Rows from block 9 of the image encoder of a small contrastive image-text model, named by matrix and row number. Rows with one number within an expert belong to one neuron, the router's apart. Each number is 128 + 24 x the weight over its row's rms, rounded and kept within 0 to 255. All counts start at 0.
After each expert's rows are labels from the 100 images, of 14848, where the router gives the expert most weight on average: "top examples" is what is common among them; "patch colour" is the nearest of a few named colours to the mean colour under the peak. Only what is clearly more common there than usual is listed. The data: simulated grey scan slices of phantoms with and without marks. In brackets: how many of the 100.
# router: router (encoder.blocks.9.mlp.router.weight, 16x256, trained with AdamW), inputs 0-85
# up: expert up (encoder.blocks.9.mlp.up, 16x128x256), inputs 0-85
# down: expert down (encoder.blocks.9.mlp.down, 16x256x128, transposed), outputs 0-85

# expert 3
router.3 [118 163  90  99 142  78 152 117 159 101 131 139 149 116 164 171 148 146 107 116 118 162 135  90 136 131 115 104 102 112 122  93 163 125 181  95 106 147 105 115 171 116 141 128 107 143 115 114 115 119 130 148 147 140 130 115 102 179 161 161 117 128 133 122 115 131 164  98  91 117 158 128  90 127 133 113 123 191 132 152 124 123 122 147 144 126]
up.0 [134  90 140 104 117 124 152 163 142 178 130 105 109 129 103 128 124 160 125 115 129 110 103 126 147 129 136 147 137 113 114 171 126 133 114 128 112 145 127 138 142 120 105  58 114  78 144 118 146  97 122 100 142  88 144 153 138 154 147 162 104 157 128 124 155 127 115 124 129 114  88 170 139 116 127 152 112 101 107 150 200 109 114 136 106  83]
down.0 [125 135 157 120 144 119 125 159 128 114 113  85 131 110 149 125 114 118 106 150  71 106 113 134 123 134 129  83 153 147  95 122 153 116 112 154 114 141 151 178  99 116 104 139 113 114 195 151 128 106  62 116  99 137 121 146 111 123  82 130 138 149 105 133 128 130 123 111 138 148 127 141 179 112 137 132 112 123 126 151 158 122 116 134 130  74]
up.1 [118 157 153 108 143 168 147 132 111 120 145 156 134 137 154 102  45 113 146 157 121 105  93 135 103 130 114 133 156 115 116 140 122  90 179 128 103  92 135 131  99 101  93 147 153 188 136 105 118 114 144 131 127 154 146 172 159 166 162 143 126 146 117 173 118 104 178 127 100 158  72 134  96 100 142 107 100 160 130 123  88 135 156 140 120 104]
down.1 [158 136 113 150  98 155 100 175 148 106 120  92 108 131 136 141 159 127 126 171 113 125 169 140 172 112 124 145 137  97  91 127 136 163 143 147 151 122 161 120 156 120 118 120 156 136 108 151  63 132 120 122 129 134 182 127 124 111 124 107 134  91 116 142 147 107  96 132 168 104 117 188 101  99 122 124 147 102  84 129 152 121 157 148 149 134]
up.2 [106 139  91 130 127 126 139 131 151 114 134 108 161 113 167 125 167 128 126  88 127 168 147 135 160 163 138 130 146 176 128  96 112  82 165 144 128 147 134 179 139  77 153 123 145 126 106 132 158 136 114  95 139 171 126 144 164 162  95 145  95 144 103 150 133 113 107 144 128  50 118 117 135  89  91 125 120 107 154 141 159 189 120 117 164 147]
down.2 [178 123 148 125 101 123 125 150 188 151 147 147 206 134  78 123 152 134 130 124  81 127 135 145  96 107 120 104 142 104 113  85 118 157 126 123 132  97  89 104 161 152 106 122 114 143 112 106 135  90 143 171 134 136 162 111 105 105 153 128 103 137 115 126  63 149 125 124 150 164 126 124 160 126 147 121 156 109 108 165 141 129 120  96  74 109]
top examples: bright spot (84); limb (66); low contrast (62)
patch colour: grey (100)

# expert 13
router.13 [106 122 117 163 145  79 142 129 130 147 123 126 116 139 150  95 171 153 164 129 129 146 157 149 130 127 125 137 101  96 113 124 112  87 129 105 145 168 151 121 107 147 134 123 108 142 123 155 130  83  85  97 104  96 124 137  95  96 125 131 142 150 114 111 130 116 147 118 124 111 135 126 124 143 104 126 181 132 131 145 143 127 112 150 161 139]
up.0 [ 92  50 129 180 117 112 170 158 126 135 124 108 154 170 102 133 156 128 136 161 128 165 147 140 151 152 109 110 132 110 127 119 132 116 115 166 157 101 115 116 109 114 128 134 122 135 157 116 125 130 101 116 165 123 104  71 134 126 131 160 123 118 100 124  95 144 155 155 102 128 124 178 108 139 101 178 137 149 143  74 131 113 138 126  96 113]
down.0 [155 146 114 129 117 145  98 151 166  84 127 111  85  65  67 150 111 122  92 154 137 141 102 107 139 165 146 132 113 100  99 109 103 140  92  97 106 124 149 177 132 139 155 118 152 208 137 131 127 125 137  93 151 124 138 116 130 150 114 159 167 144  95 151 145  96 101 135 145  92 103 146 130 105 105 123 116 154 183 156 120 141 135 132 123  83]
up.1 [127 118 130 147 116 107 139 139 143 120 117 148 134 102  97 118 139 153 117 143 121 171 117 155  73  88 124  95 118 138 135 137 117  93 128 167 126 159 171 161 120 151 122 149 159 105  91 134 141 133 128 148 118 113 161 135 136 115 167 107  99 130 102 124 117 118 131  92  86 146 154 118 105 119  82  78 100 129 134 146  90 139 134 160 142 179]
down.1 [159 157 116 127 197 121 126 112 106 130  95 102 161 168 142 130 113 139 120 151 152 139 178 103 138 170 124 169 112 128  97 164 149  98 144 147 117 110 134 137 137 114 142 133 133 114 129 136  98  88 122 107 138 172 144 148 164 104  58 127  72 151 135 133 103 134 129 118 166 114 141 146 119 159 124 144  89 126 107 129 172 124 116 135 113 115]
up.2 [111 139 129 118 144 124 181 109 120 132 144 116 123 143  84 154 177 150 121 144 100 126 163 170 141 199 134 107 114 125 118 146 123 126 132 148  90 103  97 130 121 126 142  89  72 131 144 156 152  89 144 145 107 143 104 159 117 145 127 155 147 110 127 162 110 130  85 116 103 145 108 188 120 148  72 142 155 126 163 176 126 148 118 121 150 159]
down.2 [133 117 121 115 150 123 115 171 135 140  90 124 159 124 109 138  83 145 124 113 117 105  65 121 134 117  95 135 138 123 138 148 146 132 137 115 128  90 140 185 172 158 134 116 179 101 134 141 112 130 130 115 108 103 111 117 128 124 180 116 127 129 116 153 123 145  96 162 138  77 114 129 110 112 122 111  79 144 130 149 148 133 125 126 117 106]
top examples: limb (100); bright spot (49)
patch colour: black (89)

# expert 1
router.1 [121  85 150 183 123 109 120  91 120 123 127 147 103 130 116 113 148 111 135 116 147 123 136  97  86 141 138  97 130 163 121 118 103 157 145 162 142 116 113 138 128 170  72 119 131 113 102 153 134 151 131 140 149 143 113  94 103 138 116 124  87 108 119 111 146 142  97 132 144 141  89 154 135 140  96 114 145  98 142  87 147 148 175 125 118 143]
up.0 [109 141 118 101 158 147 128 133 122 176 116 126 139 132 144  99 134 143 177  99 150 110 151 127 118 140 158 107 148 164 103 107 149 144 138 106 168 137 113 118 116  90 114 160 116  99 130 101 125 163 154 131 129 111 109 133 128 121 147 134 131 146 119 158 113 133 117 177  85 116 111  78 116  89 141 131 132 115 126  99 117 106 139 125 139 142]
down.0 [210 124 150 112 157  79 131  91 146  95 150 105 194 135  95 135  95 123 115 160  84 137 135 126 168 167  93 161 121 127  94 151 128 132 140 123 124 124 113  76 137 166 129 122 157 106  95 113 112 158 174 117 121 161 187 142 135 114 112 150 117  85 173 139  93 155 133 116 123 142 106 130 123 129 120 167 127 120 136 158 104  99 103 151 100 106]
up.1 [109 133 143 172 158 111 115 111 152 131 139 153 133 102 105 162 178 120 139 136 149 122 116 148  83 133 130  96 140 146 142 107 114 146  94 117 153 142 124 107 110 104 145  98 117 114 186 112  93 122 155 129 144 107 132 144 115 126 152 130 103 130  95 115  83 130 158 143 116  99 130 145 155 115 149  95 164 138 105 139  70 112 101 133 118 155]
down.1 [ 97 168 122 118  77 129 118 111 138 129 116 159 104 161  95 138 118 115 150 124 126  98 142 113  88 168 133 149 130 136 160 173 107 127 102  99 150 125 126 133 168 117 114 155  90 162 156 135 112 155 143 164 113 156 145 137 158  96 107 105 127  72 150 116 110 147 127 150 150 114 115 149 135 101 110  79  72 137 111 103 131 124 131 115 119 120]
up.2 [143 148 130 130 162  77 143 164 136 131  90  92 156 118 180 129 130 169  95 123 146 125 105 164 146  77 167 143 147 126 104 142 143 164 144 163 133 133 160 134 110 133 117 103 114 159 116 134 120 126 128 136 134 131 119 159 148 126 133 101 115 161 116  89 131 149 147 128 151 124  84 139 140  93 170  93  90  99 153 147 103 142 111 118 156 136]
down.2 [119 160 127 126 135 153 118 103  88 149 106 128 158  74 104 116 137 107 124 130  68 139 144 124  91 113 125 134 113 116 119 137 121  92  70 125 146 130 144 154 165 121 155 140 123  96  83 105 139 153 180 147  97 151 130 141 163 100 153 133 154  98 155 132 117 104  37 136 115 162 116 130 145 215 120 131 100 116 124 180 152 130 130 149 120  90]
top examples: side: left half (90); belly (59); bright spot (49)
patch colour: grey (85)

# expert 9
router.9 [125 123  86 141 181 130 126 116 188  98 135 114 142  75 104 129 100  98 116 137 138 155 138 131 126  65 119 129 125 111 132 151 146 132 205  98 191 147  80 141 142 150 152 150 141 131 128 143 116 162 144 146 136  87 139 125 122 154 122 153 132 105 123 141  93 120 157 127 102 152 154 143 121 198 106 136 161 132 121 140  98  72 150 128 155  93]
up.0 [116  95 162 114  91 110 129 112 153  98 109 158 117 129 168 137 165 131  75 109 178 125 121 129 134 151  81 147 142 123  88 103 141 136 198 137 176 128 140 166  99 144  84 169 101 125  90  93  89 117 104 118  78  78 126 111 144 126 126 155 122 115 126 159  85 166 146 168 137 123 137 104  98 129 118 151 117 105 123 140 127 122 151 130  95 185]
down.0 [116 106 121 129  90 158 146  98 161 120 146  82 152 121 129 108 135 118 130 132  88 138  93 128 116 142 148 115 153 132  97 148 126 103 139 158 147 110 160  95 134 126 114 135 138 112 126 143 154 107 113  90 140 124 119 146  95 123 137 123 149 116 138 108 153 115  90 138 138 141 152 132 132 158 104 135 127 145 148 155 168 115 151 117 131 117]
up.1 [ 92 124  89 165 122 102 130 157  94 132 150 122 148 122 154 134 140 100 164 143 162 143 140 130  96 141 112 136 118  98 178 131 134 169 155 116 145 110 160 124 113 101 171  98 125 113 132 110 109 174  81  99 158 117 100 156  88 159 160  90 136 138 126 123 135 134 131 144 114 127 112 152 137  94  79 161 111 138  95 130 100  76 112 158 139 131]
down.1 [ 97 115 127 119 104  92 131  99 114 109 136 153 137  79 144 134 153 165 139 150 153  99  99 126 137  72 136 148 142 136 133 135 138 119  58 184 138 156 143 159 125 102  95 136 161 123  96 124 105 110 124 147 129  90  99 136 147  79 184 119 135 160 159 147 123 134  96 145 119 132 141 121 110 136 152  90 143 155 116 200 142 135 144 155 143 111]
up.2 [128 151 157  90 127 135 111 154 114 176 133  76 130 132 162  86 158 148 169 132 126 145 109 122 117 159 160 110 110 167 162  98 117 151 104 120 108 126 135 126 129 107  87 126 123  85 106 110 139 153 135 109 166 142 129 133 143 122 140 124  97 165 113 114  96 109 174  64 130 131 139  76 180 112 149 109 137 163 159 115 115 169 138 130 100 151]
down.2 [125 184 152 117 144 115 119 106  99 134 156 120 142 108 123  80 126  93 148 146  83 139 135 147 101  75 119 142 142 167 126 126 129 161 122 102 105 141 109 155 147 161 120 167 190 130 133 117 147 129 148 106 131 102 140 146 126 113 130 133 117  83 102 153 155  88 152 144 135 102 144 156  97 125  98  99  91 153 108 112 132 150 132 123 148  96]
top examples: belly (100); none (47)
patch colour: grey (82)

# expert 11
router.11 [119  98 173 158 101 114 159 116 122 127 114 106 131 157 111 144 148 177 155 126 132 168 108  97 114  93 161 124 122 104  94 102 136 127  69 136 168 111 134 113  96 106 135 117 122 116  92 100 163 137  86 112 115 153  81 127 136 104 172 108 123 147 152 130 131 138 149 162  91 127 159 127 107  76 132 120 146 123 153 162  96 151 130 121 143 135]
up.0 [136 160  71 161 133 116 111 102 175 137  79 127 118 123 135  92 122 153 122 114 166 109 120 110 142 131 141 152 167 121 134 127  53 114 126 140 109 129 137 146 156 135 128 121 122 101 101 109 138 164 105 123 122 115 110  92 140 123 145 113  91 125  91  90 111  99 141 168 134 144 158 159 113 143 126 132 145  83 129 155 136 135 129 148 176  99]
down.0 [ 96 125 145 114 144 156 119 156  95 171  87 110  59 143 151 147  90 144 132  81  98 116  92 130  77 103 159 143 109 125 135 134 144  77 119 132 129 128 127 140  72 128  86 166 132 129  84 119 126 143 151  82 113  99 134 114 137 126 113 119 132 168 147 135 113 126  77 144 124 129 132 105 161 141 117 139 146 121 109 141 130 109 144 118  84 126]
up.1 [108 100 113 145 132 132 141 156  94 160 120 161 167 151  92 101 131 130 187 103 135  58 127 139 139 117 105  91 112 139 127 117  84 164 112 109 105 131 178 106 116 111 104 128 149 132 104 129 131 134 137 130 109 154 128 172 105 138 125  94 121 121 167 126 128 135  95 137 131 158 129 135 140 119 108 155 155 112 127 147 142 113 109 113 121 146]
down.1 [131 135  99 151 143 160 120 169 170 148 116 155 127 148  79 134 137  94 102 132  70 130 105 113 134 117 144 128 136 155 134  83 127 140 150 103 125 113 104 132 110 127 125  98 144 112  90 158 157 106 130 103 152  97 127 157 141 135 126 120 148  89  99 125 141 139 101 143 109 130 100 170 126 116 145 112 144  93 147 105 142 105 107 123 107 117]
up.2 [155 146 125 104 133 105 105 115 128 135 134 139 102 121 198 137  85 160 157 151 165 129  97 120 136 150 144  93 121 142 136 120 176 168 135 144 139 144 106 133 119  85 121 134 150 121 138 135 149 122 154 140 103 101  87 154 147 127  95  95 123 141 137 134  96 122 150 153 115 118 141 141 128  92 139 111  79 176 156 119  97 174 136  94 160 174]
down.2 [106 168 142 126 126  85 116 166 115 166 139 126 115 133 127 115 155 119 145 130 124 130 170 112 179 113 140  77 150 121 149 108 163 122 110  98 127 112 126 148 154 117 167 156 100 179 110 121 125 146 119 107 134 152  77 102 109 155 185 143 120 189 132 134 122 152 136 140  80  95 148 104 137 145 136  82 111 147 144 124 123  76 114 147 153 108]
top examples: head (100); side: right half (93)
patch colour: grey (100)

# expert 6
router.6 [146 131 107 142 127 138 134 108 145 148 168  91 143 146 131  91 167 133 154 137 122 123 162 140 154 145 126 102 139 113 184 120 101 127 107 136  78 168 124 131  68 141 113 117 154 142 133 156 126  94 106 151 116 176 111 148 165 139 101 112  85 132 124 123 140 139 114 115 133 125  93 103 102 115 115 138 148 124 141 145 145 176 102  62 119 138]
up.0 [136 129 105 130 130 122 159  81 111  80 117 115 129 137 164 112 166 144 132 114  91 166 165 148 115 126  85 148 114 121 115 102  98 125 166 128 151  93 164 155 116 120 142 121 102 147 139  97 117 133 126 144 161 135 135 152 124 157 120 153 113 132 142 123 135 130  77 129 145 124 137 181 133 185 153 146 127 100 127 142 136  82 122 118 137 126]
down.0 [145 118 106 162  74 132 118 114 127 120 146 121 111 131 123 183  97 121 113  87 162 124 116 136 200 180 151  66 148 116 155 166 104 164 106 171 142 137 115 126  95 123 118 150 180 139 155 108 100 110 102  87 149 131  93 141 105 139 121 137 124 125 115 164 131 162 164 123 144 111 128 111 166  97  99 113  98 119 126 112 121 147 128 122 139 115]
up.1 [159 100 150 160 115 107 150 152 126  86 143 121 159 112 136 125 175 148 156 128  80 115 150 146 181 140 102 123 109  98 132 138 149 121 124 165 113 131 144  93  89 125 122 136 103 149 147 127 140 115  97 120 131 102  97 113 104 146 123 110 135 120 116 112 184  99  85 113  93 135  89 166  88 134  94 168 136 106 113 139  87 140 118 116 101  99]
down.1 [119 142 117 116 161  79 117 135 161 123  67 119 178 148 135 127 125 125  77 143 133 138 139 118 163 120 154 141 144 139 119 132  94 130 135 115  86 138 145 164 161 129 135 140 124 170 138  82 128 110 115 130 139 114 181 143 153 113 177 141 164 103 162 111 128 129 169 102 142 113 131 133 133 125 166 153 119 165 106 103 108 133 110 108  97  95]
up.2 [123 138 171 123 176 136  92 150 110  99 134 140 159 139 117 162 132 132 118 114 109 123 152 145 150 128 101 178 142  97 132 133 118 129 107 146 134 125 155 106 121 134 128  80 123 170 130 141 120 100 129 129 122 143 126 143 152 137 134 120 142 142 149 163 150 117 121 112 141 144  80 135 166 149 167 171 133 115  86 142 132 132 130 142 148 107]
down.2 [143 202 106 133 120 113 144 120 120 142 123 133 163 135 214 123 104 137 138  97 127 122 127 117 135 111 118 110 133 123 131 130 133 155 137 122  74 137  91 133 159 131 124 123 152 110 209 137 164 149 102  93 145 117 190 110 109 113 143 156 110 167 112 136 115 130 138  94 101 121 122 115 124 123 101 115  83 140 114 121 108 142 103 139 125 112]
top examples: head (81); ring (67)
patch colour: grey (92)

# expert 7
router.7 [116 149 112 116 146 152 125 168 166 168 145 131 130 170  72 119 142 149 111  96 122  94  99 100 115 116 109 121 145  96 153 129 119 168 103 134  89 130  98 128 115 124 122  96 134 155 157 129 113 115 148 148 140  97 108 166 103 129 127 161  79 137 174 143 118 140  98  98 131 128 111 116 163 165 123 146 103 148 127 112  88  97 156 148 151 157]
up.0 [170 146 143 100 108 144 175 137 127 137 113 148 104 142 164 124 116 123 114 137 178 159 137  87 144 132 123  98 139 128 127 117  87 110 161 146 187 128 105 138 141 171 161 152 118 171 150 158 102 130 159  93 167 101 171 134 143  97 104 142 159 189 140 124 118 124 124 123 121 122 116 123 126 149 127 158 146 125 143 107 118 110 127 125 136 147]
down.0 [149 146 127 142 136 108 108 101  91 103  94 135 155 121 114  86  88 127 134 197 174 148  95 119 124 136 101  97 133 127 114 139 139 103 137  81 145 161 107 136 157 111  94 115 123 132 165  97 136 118  96 142 115 169 157 117 143 138 123 103 115 136 137 130 131 133  96 122 105 144 158 130 142 116  93 111 133  93 104 152 123 104 142 128 117 143]
up.1 [187  57  87 120 135 125 164 105  83 106 129 130 142 150 165 148 105 137 149 160 101  87 182 148 171 137 144 135 118 144 164 129 105 114 134 149 125 128 132 126 103 142 160 152 120 139 101 150  82 109 106  91 133 145 128 115 105 144 105 137 115 133 140 176  88 124 174 131 162 122 127 133 131 131 142 152 135 119 144 114 162 112 157 120 122 127]
down.1 [ 97 102 108 117 155 164 123 134 135  91 158 126 170 110  42  94 155 106 109 145 165 128 122 101  92 149 127 110 132 153 151 127 106 131 117 149 125 134 118 152 165 120 141 130 171  96  96 130 114 163 135 108  77 141 180  99 110 108 124 101 135 150 145 135 171 130 118 128 142 139 119  77 134  88 133  73  93 150 124 138 102 146 153 147 126 141]
up.2 [127 135 123 141 141 105 140  75 157 119 145 144 136 136 108 129 174 130 108 131 131 112 133 110 140  68 129 114 154 133 135 116 143 109  84  92 155 119 101 136 129 100 106 177 113  75  87 119 125 168 185 111 129 131 115 127 122 130 126 125  94 143 118  55 129 142 134 160 140 128 181 133 114 153 152 135 167 136 135 144 107 103 161 181 119 118]
down.2 [162 184 103 104 103 127 137 170 115 129  77 111 137 131 108 122 131 145 129 162  96 130 131 156 140 119 122 155  99 140 141 102 147 152 172 148 104 129 110 125  97  93 157 115 127 113 143 154 110 136  98 136  93 147 149 126 125 140 105 123 175 146 167 149 144 113  73 126 110 124 127  86 174 136 131 145 116 147 138 137 135 101 108 141 131 158]
top examples: dark spot (100); limb (100); side: left half (100)
patch colour: grey (100)

# expert 14
router.14 [130 142 126 152 101 111 149 147  87 149  71  90 163 124 131  80 123 111 129 153 130 132 132 108 135 147 150 157 126 127 130 133 115 132 122 127 154 173 141 118 167 126 126 158 126  86 127 151 129 158  80 147 158 144 140 176 107 147 141 103 141 141  89 197 149  90  86  87  86 122 132 134 106 169 158 115 101 136 136 150 145 155  82 134 122 110]
up.0 [134 139 149 172  80 105 111 171 112 115  88 154 101 160 148 159 141 124 126 151 205  87 131 144 136 128  98 123 134 134 111 160 108 107 119 111 105 114 143  97 128 115 132 135 149 102 108 126 151 177 133  83 110 147 133 112 150 180 119 129 116 163 134 155 127 102 121  92 126 105 113 120 167  97 119 109 104 121 100 146 145 119 161 139 150 103]
down.0 [120 122 125 143 130  83 138 147  78  73 149 159 122 159 115 113 105 103 106 121 130 171  86 124  95 156 116 132 133  82 139 108 114 144 127 145 117 109 101 119 108 144 124 109 155 162 103 159 112 115  96 147 114 108 142 120 129 134 126 112 149 158  92 159 121 108 153 151 137 132 102 155  99 131 106 146 178 151 157 125 152 122 173 100 175 130]
up.1 [132 120 107 152 164 132 119 119 161 104 105 141 130 144 140 164 135 142 181 139 110 112 108 127 125 135 112 153 153 119 131 132 133 133 166 130  88  82 141 151 134 164 118 117 132 142 112 136  99 161 125 153 100 120 185 148 110 150 144 117 111 155 120 104 130 112  94 138 138 166 136 185 111 148 118  68 125 108  82 106 144 147 146 145 130 146]
down.1 [184 114 132 144 133 130 150 175 100 124 138 112  85 127 135 164 115 109  85 127 120 112 145 121 132 134 143 100  84 149 113 156 129 143 165 159 121  96 128 172  74 152 146 129  91 158 122 126 113  99  97 105 109 125 123 140 161 125 114 133 143 153 104 102 140 131 161 157 135 176 136 123 154 110 178 156 105 152 117 131 150 170 123 105 131 113]
up.2 [119 146 144 110 159 157 122 133 160 131 154 111 125 133 153 123 101 115 130 161  98 102 111  92 141 112 136 120 136 137 154 130 150 124  98 195 120 116 118 132 120 104 135 143 108  83 133 109 134 120 174 125 119 146 170 111 131 146  86 108 124  75 156 102 145 119  88 132 143 162 102 112 135 168 142 130 166 109 154  65  96 119 116 127 142  97]
down.2 [121 140 126 146 153 162 149 112 129 141 146 134 144 171 142  95 104 129 134 124 162 128 127 124 122 140 143  87 127 109 112 148  93  97 162 140  91 116  93  89 174 171 129 124 101 163  85 101 134 168 125  96 120 150 102 166 105 133 110 109 161 128 157 127  93 159 147 115 118 143 111 118 115  93 151 105  78 123 107 131 165 102 117 179 140 111]
top examples: dark spot (100); side: right half (99); limb (63)
patch colour: black (100)

# expert 0
router.0 [133 150 139  93 134 132 108 139 158 178 128 136 117 116  92 151  91 147 128 123 139 118  96 101 104 116 170 155  97 107 126 116 172 104 129  87 115 148 142 104 131 109 159 103 162 122 177 110 148 136  66  77  88 124 117 153 156 130 134 115 124 157 106 137 116 133  87 128 126 131 148 106 125 113 124 135 118 117 120 126 157 168 126 134 149 120]
up.0 [128 143 128 166 137 134 121  95 126 156 125  93 126 145 119 118 132 128 111 127  88 123 152 115 121 121 133 140 130 135 148 149 135 167 126 163 141 108 171 112  69 127 136 134 116 117  88 125 141  80 123 149 160 123 108 113 210 133 110 136 149 112 162 127 168 157 194 137 131 142 134 160 148 104 134 112 149  92 137 104 179 148 115 158  95  93]
down.0 [143 156 131 122 116 129 109  85  99  64 118 202 109 144 142 114 108 109 135 105 136 151 133 151 125 100 102 114 129 109 128 148 123 122 160 134 122 131 176 148 118 120 117 140  93 134 147 103  73 129 117 100 115 141 117  85 116 112 175 126 104 131  70 109  81 123  88 149 122 108 175 121 122 123  84 119 154 147 131 139 123  80 132 134 125 111]
up.1 [134 130 129 126 108 119  98 155 144 108  82  75  98 184 120  98 136 133 160 158 185 180 135 110 140 131 131 112 117 140  90 132 165 131 139 130 125 106 126 151  75 148 165 142 135 163 172 154 129 157 142 155 118 104 116 120 144 136 140 119 161 166  83  91 120 115 111 131  95 118 149 160 123 155 130 121 117 180  76 109 149 129 126 155 163 159]
down.1 [104 148  97 105 141 147 134 105  73 159 143 132 184  61 108 129 134 140 104 169 149 179 162 101  95  85 145 109 123 124 130 104 126 152  94  92 102 103 119 143 172 112 102 116 137 100 143  68 106 101 169  94 159 139 109 161 117 120 165 136 149 128 107 140 100 143 165 142 109 121 108 128 131 171  88  94 163 111 126 112 134  93 155 145 159 102]
up.2 [ 93  94  68  92 144  80 163 145 122 142 159 118 120 119 118 131  81  97 122 115 101 191 125 122 114 115 153 110 169 150 144 134 155 125 103 166 103 143 150 105 134  84 139  70 139 117 149 124 127 108 126 125 130 104 141 159 146 132 104 106 133 150 136 123 129 135 140 145 120 120 117 181 125 113 131 129 146 140 109 133 128 167 127 119 144 128]
down.2 [150 148 151 129  95 121 136 123 137 148  82 124 185 131 129 126 135 143  87 150 107 146 186 122 149 131 132 134 121 133 111 101 136 107 115 107 146 105 108 115  96 134 104 134 131 147 148 144 144 128  69 111 109 124 126 139 146 138  72 113 146 158 135 130 138 127 138 130 194 129 130 119 126 127 149 153  73 105 162 109 177 124 150 111 153 114]
top examples: several spots (100); side: right half (85)
patch colour: black (92)

# expert 10
router.10 [161 138 119 172 110 125 160  92 157 123 136 175 154 126 101  98  76 151 127 127  91 114 154 156 160 149 135 125 184 141 135 128 150 120 117 131 154 113 103 136  95 138 161 140 148 118 132 127 114 135 153 113 143 111 146 116  87 120 131 139 139 134  87 115 127 130 103  99 121 127 107 104 124 138 108 136  75 155 136 137 132 189 121 149 134 136]
up.0 [184 194 139 141 163 106 119 100 143 109 117 108 144 125 150 119 146 156 108  90 123 111 122 133 126  88 129 123 118 114 141 117 139 140 141  96  91 154 115  89 115 169 157 132 119 129 117  83 128  92 125 114 152  82 118 140 100  93 109 114 140 145 142 114 128 139 143 136 107 130 129 138 105 167 102 120 143 118 130 139  89 131 122  90 164 144]
down.0 [116 117 143 127 177 137 112 123 142 111 112 133  90  85  93 152 104 112 132 146 126  76 126 139 101 109 148 159 136 137 157 163 137 118 158 174 114 125 142 133 126 116 174 100 127 134 146 169 137 137 140 157 116 134  99 139 143 124  72  88 155  90 121 107 146 130 121 143 152 141 188 146 169 139 148 122 137 141 124 127 137 140  79 127 148 103]
up.1 [119 132 141  88 128 129 118 119 183 104 149 113 102 121 107  99 114 116 103 114 145 127 138 145 117 161 128 120 116 114 155 112 150 147 106 159 138 128 116 126 132 107  98 124 166 155 148 138 139 100 126 122 102 108 104 173 122 114 141 159 141  87 109 128 123 159  89 150 155 122 155 134 161 133 125 130 136 113 111 125 123 126 139 142 111 120]
down.1 [146 143  77 159 120 107 132 114 102 107 105 104 116 141 156 141 139 142 127 131 115 136 144 108 117 127 131  86  88 143  93 127 102 138 134 151 150 117 119 122 121 138 113 159 120 116 111 108 109 211  90 158 144 146 149 126 161 118 104 152  74 192 135  97 116 126 163 103 148 109 125 165 101 121 157 122 116 109 153 119 131 128 155 167 138 151]
up.2 [154  90 144 138 119 143 139 113 148 154 144 103  91 150 111  99 109 118 182 111 135 100 179 132 116 129 170  79 119 156 128 103 107 146 184 125 114 116  81 121 135 144 118 122 116 139 157 138 128 135 153 137 128 129 115 113 122 118 139 169 109 122 154 141 112 142 146 151  95 117 119 136 170 142 145 128 113 127 121 165 107  99 139 116 132 114]
down.2 [ 70  80  82 149 126 170 124 147 127 130 168 117 147  90 131 119 106 111 119 145 183 119  88 116 126 119 122 106 129 138 105 108 107 162 141 136 122 158 138 127  95 130 127 100 146 155  71 131 122 144 152  64 120 106  85 118 145 144 101 117 172 145 149 178 160 110 166 135 208 106 129 104 111 154 146  87 136 146 125 130 154 144 137 118 117 126]
top examples: noisy (96); belly (69); low contrast (59); none (38)
patch colour: black (100)